{
  "dataset": "made-up road signs on poles",
  "activation": "gelu",
  "scale_shift_norm": true,
  "steps": 7900
}
Rows from block 3 of a small class-conditioned image flow-matching model, named by matrix and row number. Rows with one number belong to one channel. Each number is 500 + 40 x the weight over its row's rms, rounded and kept within 0 to 999. All counts start at 0. Numbers have three digits each.
After each channel's rows are labels from the 100 images, of 14976 (inputs lightly noised), where the channel reaches its highest value: "top examples" is what is common among them; "lies over" is the class under the peak. Only what is clearly more common there than usual is listed. The data: made-up road signs on poles.
# convs0: first 3x3 conv (model.enc.1.0.convs.0.weight, 96x96x3x3, each kernel summed), inputs 0-95
# convs1: second 3x3 conv (model.enc.1.0.convs.1.weight, 96x96x3x3, transposed, each kernel summed), outputs 0-95

convs0.31:454466513508460484442546589452508589452479419505490467455381500505486452486462508518551495449476505478545483508489487523504520497527634486492448474469515500573496529503420522497488427498475422536448530511585454499523480529498513551465462474453465482495494464522483492499505471462533540534
convs1.31:478521567461448477552472493562448508474516531519518564462500543498508424521505486459519461471451477571479463484549531495572471556524393396488492490528454522451577460531492414515413498514510502490479450501483506530515482519517533449471484480505546509500543495490489589564508521563459524444
top examples: white face
lies over: face

convs0.0:501550457505482501417495497518460473526491505500555568502482434490503486475527482433559485460487485550494465562416485536488479510494506589531514459517559536532442561498528541499501513566526440456487488488527478515443525500567568429523563502506492589433470452546458491464566502498500401501
convs1.0:445485539465489554479513510494473462466466524472520454463560481474481474520497561474623425475449460460492480411478488572545464509486504476497482515552558512592544549485442480493486590542434500463509526506511505524538560467519455489559526481544500561564518531513452518439460446481498520532
top examples: hexagon sign; black rim
lies over: rim

convs0.54:463464454482494507585480496475503647536478450454531519503496538453471463501448434498545482552409520450496508479647490474544505444502538461502464535454536480543493597501449478464505515565503440477517533496484534486494506434482477524487451463509480485523473484496474510521549505519500507530
convs1.54:522513550464412480478455423525525510439455502468498473526485558563566507503512529460499486539463465532513476473542613455610512548471463427460504506446470472522446479553497510504476516496512479434475428476520484548479484522496529501481565416450563468484508446488491504453479489539506511426
top examples: white rim; triangle sign; black face
lies over: rim

convs0.94:473511576518534519470537416555516494533520566459513495488546468488463533463484483483445485513478517501519486459517525556561442550469452530516450477578520533456445493492445534550545450506518502531513492564498581521467510509525524567470456433531467469418503521461470549505562599511455557431
convs1.94:440452498494483563604575556421547449492507516539516472453528477501457486536488452575473503466489476493434511539483468504534551492477507543460417504482478521503467453492506476482429459423480535520475467443470488574586503472541518485492530493516517559508490508525570440508473476543489532596
top examples: square sign
lies over: backdrop

convs0.25:543464515472453534485456487462451451482522592466512531593521557489494490478503476491589473528443549557467511502541510525504499493468502595505500489423440477551552447516480464490518485520545588463477418497493502505468488619495461474474531571470442512521540541473515493537506439483467476504
convs1.25:464472484470431425599541525478471507384487464492467477560424504513525455506463516532536537491573528410502460514519516482501584468492487531505475503447535440473525524476528514485467468497508493465491546492539488546512568451465484481516566459472486508517433535514515537522489485617429481481
top examples: hexagon sign; grey face
lies over: face

convs0.7:475492485572453466503530518510475445493404457544504448407508552544533545501583522516493507509611477509584543544510513458467541530506484502537465505537493517454474485551538479551452512401463471475477528554503557430540494450513543563503509476495552465481480473467545482445461524521512493455
convs1.7:512444455456557488524427544477489528541419533479479576503519486526510436472439555512538480460455494487458415509501509497534449478617534491475567485532535479480504520489477512493461531597398489483502463492502429561573467530489432455495490502476486572508466496491480484505564469515498473486
top examples: blue rim; struck through
lies over: face

convs0.72:536435479538523471414508499499490494565371513484526496470520463464496444513525488488588435481545453531513524498499536397531461511470452491535471512490465454471528551508517511453468428434452481540493444579537465525472535452480469477499471515507546520481457557502524474458514556523578521453
convs1.72:445481486458556496524506485482491495488514491548459473520536496597518441477455500527450553475502486467476432537520541347467481454576502513532584523532525499518458494548520618509536519551508443418550530514519516476518523522473514501515497484516520497505541475553530534420516465512428502497
top examples: green face; purple rim; pink rim
lies over: face

convs0.5:503510416534429480492492527574537534499460537524482530563442523508510470454469517519601426483487512505570515466516553505457480579559461491507478511506480496546459553502458545409493497514515542576510488500485487480493510516422545487478582500473599424495469493508505539563518485488521428514
convs1.5:544471429500547517449504503466543506516530485490487489564564523518472480518442522485486522503452466495436487470535508532567583424473500536592529473530505504611490575493474563381497511530450508453575485566514466532491490518473550486502481572538469514468487467486478536493422486478491491472
top examples: circle sign; white face
lies over: face

convs0.44:533501481497481509422535598513471500406468561536491511516427508535490472471465483484567465463541572487546462495510497476502528561508511533495451452538523513519460433500508529500484466479472501469462501471504497461542492478483623438488562562388476512530477602510515494513442496495449538498
convs1.44:463512480518424529502505527587596533545499490458466514479541473453476494506526520436527443471475498499478528466488453530603463510500511471576452514521512459511611471506533465509437473475495481424531473510520578545490496442544511514476469503539522563493456426509532502586456514483423517503
top examples: pink face
lies over: face

convs0.45:492513483481637456482520439454446490462475530516515486467451538487548552448504492502480496407520509489502495518451446496526473495457517474476512581499527569460616494512479464476485473532571516519521511511450484431523467486516443474503522456434428465501487598557497499562479540472516515479
convs1.45:561436545482551528479463474504515480487494496486616505488481480465471609497466495454441469502516518524562480488475508506504514467471600473457600533512508471469531457466479417482516498495542514545516496483474471486506474474487580449488603441459505517446583509482495436465513471488562482518
top examples: square sign; blue face
lies over: symbol

convs0.74:432444626522479511416455500491538466543495461463519476446458537457484492474515554522513479502449492566476507633516487491504463535528486553574540515494515505540461469505569480552467528466531445505502472503521557491493473519507516558578504490498440524416460473475466481449540524500485554483
convs1.74:573516440497490439537526519525496512514482544509441490540593501480442492480493516427543505534520505487468504538475496555478506454495534512416492518483435518445527515464480368444479429490425477448511498451452451489533589416527464526474465525536519474593481529515482491509496472487492489454
top examples: white face; black rim
lies over: symbol; rim

convs0.17:453516522516406506453615480497459444598520417522483495488575520484492509480527478494437491518575507511470540470497585502463468482514508561518492501546444517548496507520462434490499450494526565413530608496506501502534472498514484573485494451503584514508512520485557542497538519493508497512
convs1.17:450478564516508540610499513475531481534535565557526512472493505530476480480482423537457486479523482494518457528455494498451465562426476478477437517544547482548465479433550538487485505441520561561473513530507555536534451459452507471461552462557566576497466562478551430525525446536488534502
top examples: square sign
lies over: backdrop

convs0.86:460451472465558540540438431529519430487524425529470502521482517505551479515429523478449508537487467529560499534473490506498470454479521521508510485499450454513497471500470580459561476522519518453499440504518470549511505455556529501497470580513522512449495642526476491502467624509537490427
convs1.86:528535520509461417426490561487484507493491510506490464498514502460481591442494521517423558460522558512455521528505535518506488506542511519496523495522506535440485511497523447484482473503545436524467512533539509522425515517486470505487516450477531483481497357464435493407482413506507499634
top examples: orange face; square sign; yellow face
lies over: face

convs0.18:489526516569470550447528508510494390562512530584500490466500538468504487475518541502471472475498539447526581490422500489415525490462440481462446507462465532520524440544569530467528474485526510438496501462482503478505501535572531499560507513530470580609540428453507462480459537479502471495
convs1.18:503437505460520477595492461486479464505487546525407543534528452443508500536509484565461532435521550502501464474474494480417595494536531449603499505518494485453427450475511518512480492406553569520505520499474536548455557458508511473478538533484468535465454462552536521460483569515497516495
top examples: triangle sign; yellow rim
lies over: rim

convs0.81:535563461525497525518663504494469473560472456524501473456462505456459465442474512491455547544468476463499529499450527479520477527513514538447552494481497459513493444532594457498461526493518540488478569510467446514508438531525410459485496475483548521550574506479568523552481516526458437477
convs1.81:510547481502549503455542536461461498511550552540498548455477442501451519529410430545500539507488431444433498486480575506485559539491495442515538522508540507519473504496487571497583461462566494531502518524460493562511501479459503511503532515496630504465548537518587560479504423484497540480
top examples: square sign
lies over: backdrop

convs0.14:525475480426529483492516501492490525469543524537511488554483498502564482451434434514534559516485529495485484494533473435523503525505458512427463484456515489486520527548453526441535348553548594496528494524458417537500480542377482483450505472448547501520545547481494532533494461530500508495
convs1.14:521417526425471492524476501495470493590465509476494370472464494529469548594495549494544503476504475485492487515485532456455495461454487487525547498556508487478490537523557510516484530491419458546509493580487588498565536497537479505532473476531508534496415509626517520476534494490552481483
top examples: triangle sign; teal rim; pink face
lies over: face

convs0.85:446508503487508502480487507533506472517514457541545490537493587503651500543525548541551496510506480514508507546506495493545478512506475580474475483522446474448517466528509479387554475488486536508535483477470431522460467555472435518565453530484560509531517534402485482496405502531517428509
convs1.85:539506534525543454503521458523473466514506564568468505540440551478495463416384445503470585487519540499542512544480468504435517483519550571467543481501548617506492483478552506535471440458535539543538515531509504466487559430511420511480572496529511513466509452538477518477523476483485480536
top examples: white face; red rim; grey face
lies over: face

convs0.78:501486515461420500524476494452452466439517493496540503600448509523540549615464426506494562510472513528559462445504600497454439552507498506543515506502486467477555482533456476514524457449463550521520537518495488486488414531422550470467514473542490477508515542436523564530502436512483471526
convs1.78:518541465530522466476540540467562526547568483490505334455504483445441482493535572538488498511498479520479437562469491545515484506475493498551471495532516521544517556474478521478475510448606467503543412508473512557557546487571503489523489498522529493488445518587511443503494499450523517472
top examples: purple rim; triangle sign; red face
lies over: face

convs0.93:486471552546531470552500433518517435529479498520480523453521485501535501497426562476474455526503504528514590520416485430558475525496518501508435476484492498424508471526440486544439520447447486516516506453511555581533554464498530534482548461576477504446427522429525544452440534518493567520
convs1.93:481522426515507486513506528526526495491511507490478513474530476426444454455460504578488523518491479495580609506428503502476472395467503511485503522526456590534520520422528514466528391552476448533508491567477497495505447464483486525525543569492501469522585509558512508552511568454466487504
top examples: orange rim; teal face; hexagon sign
lies over: rim

convs0.16:509440502478465461550454514567520480496457474429472527548470443485489494464490461532425493483470464639516472430488475480484483531498451478582502491481500510553456566496474530572461488461465505525469434531524505508469545493472616502475509497508466463439443476488485475498606476499501540508
convs1.16:549526553464481524450474565456450493533546553497523467451554495517504510496564484376472426519505488449456460530452467517525532473464486510550551522516498434492515575456447597553526571528508531488475528433458518460464463429542509488579458471546506482524475485524481522461518522469483516478
top examples: hexagon sign; grey face
lies over: rim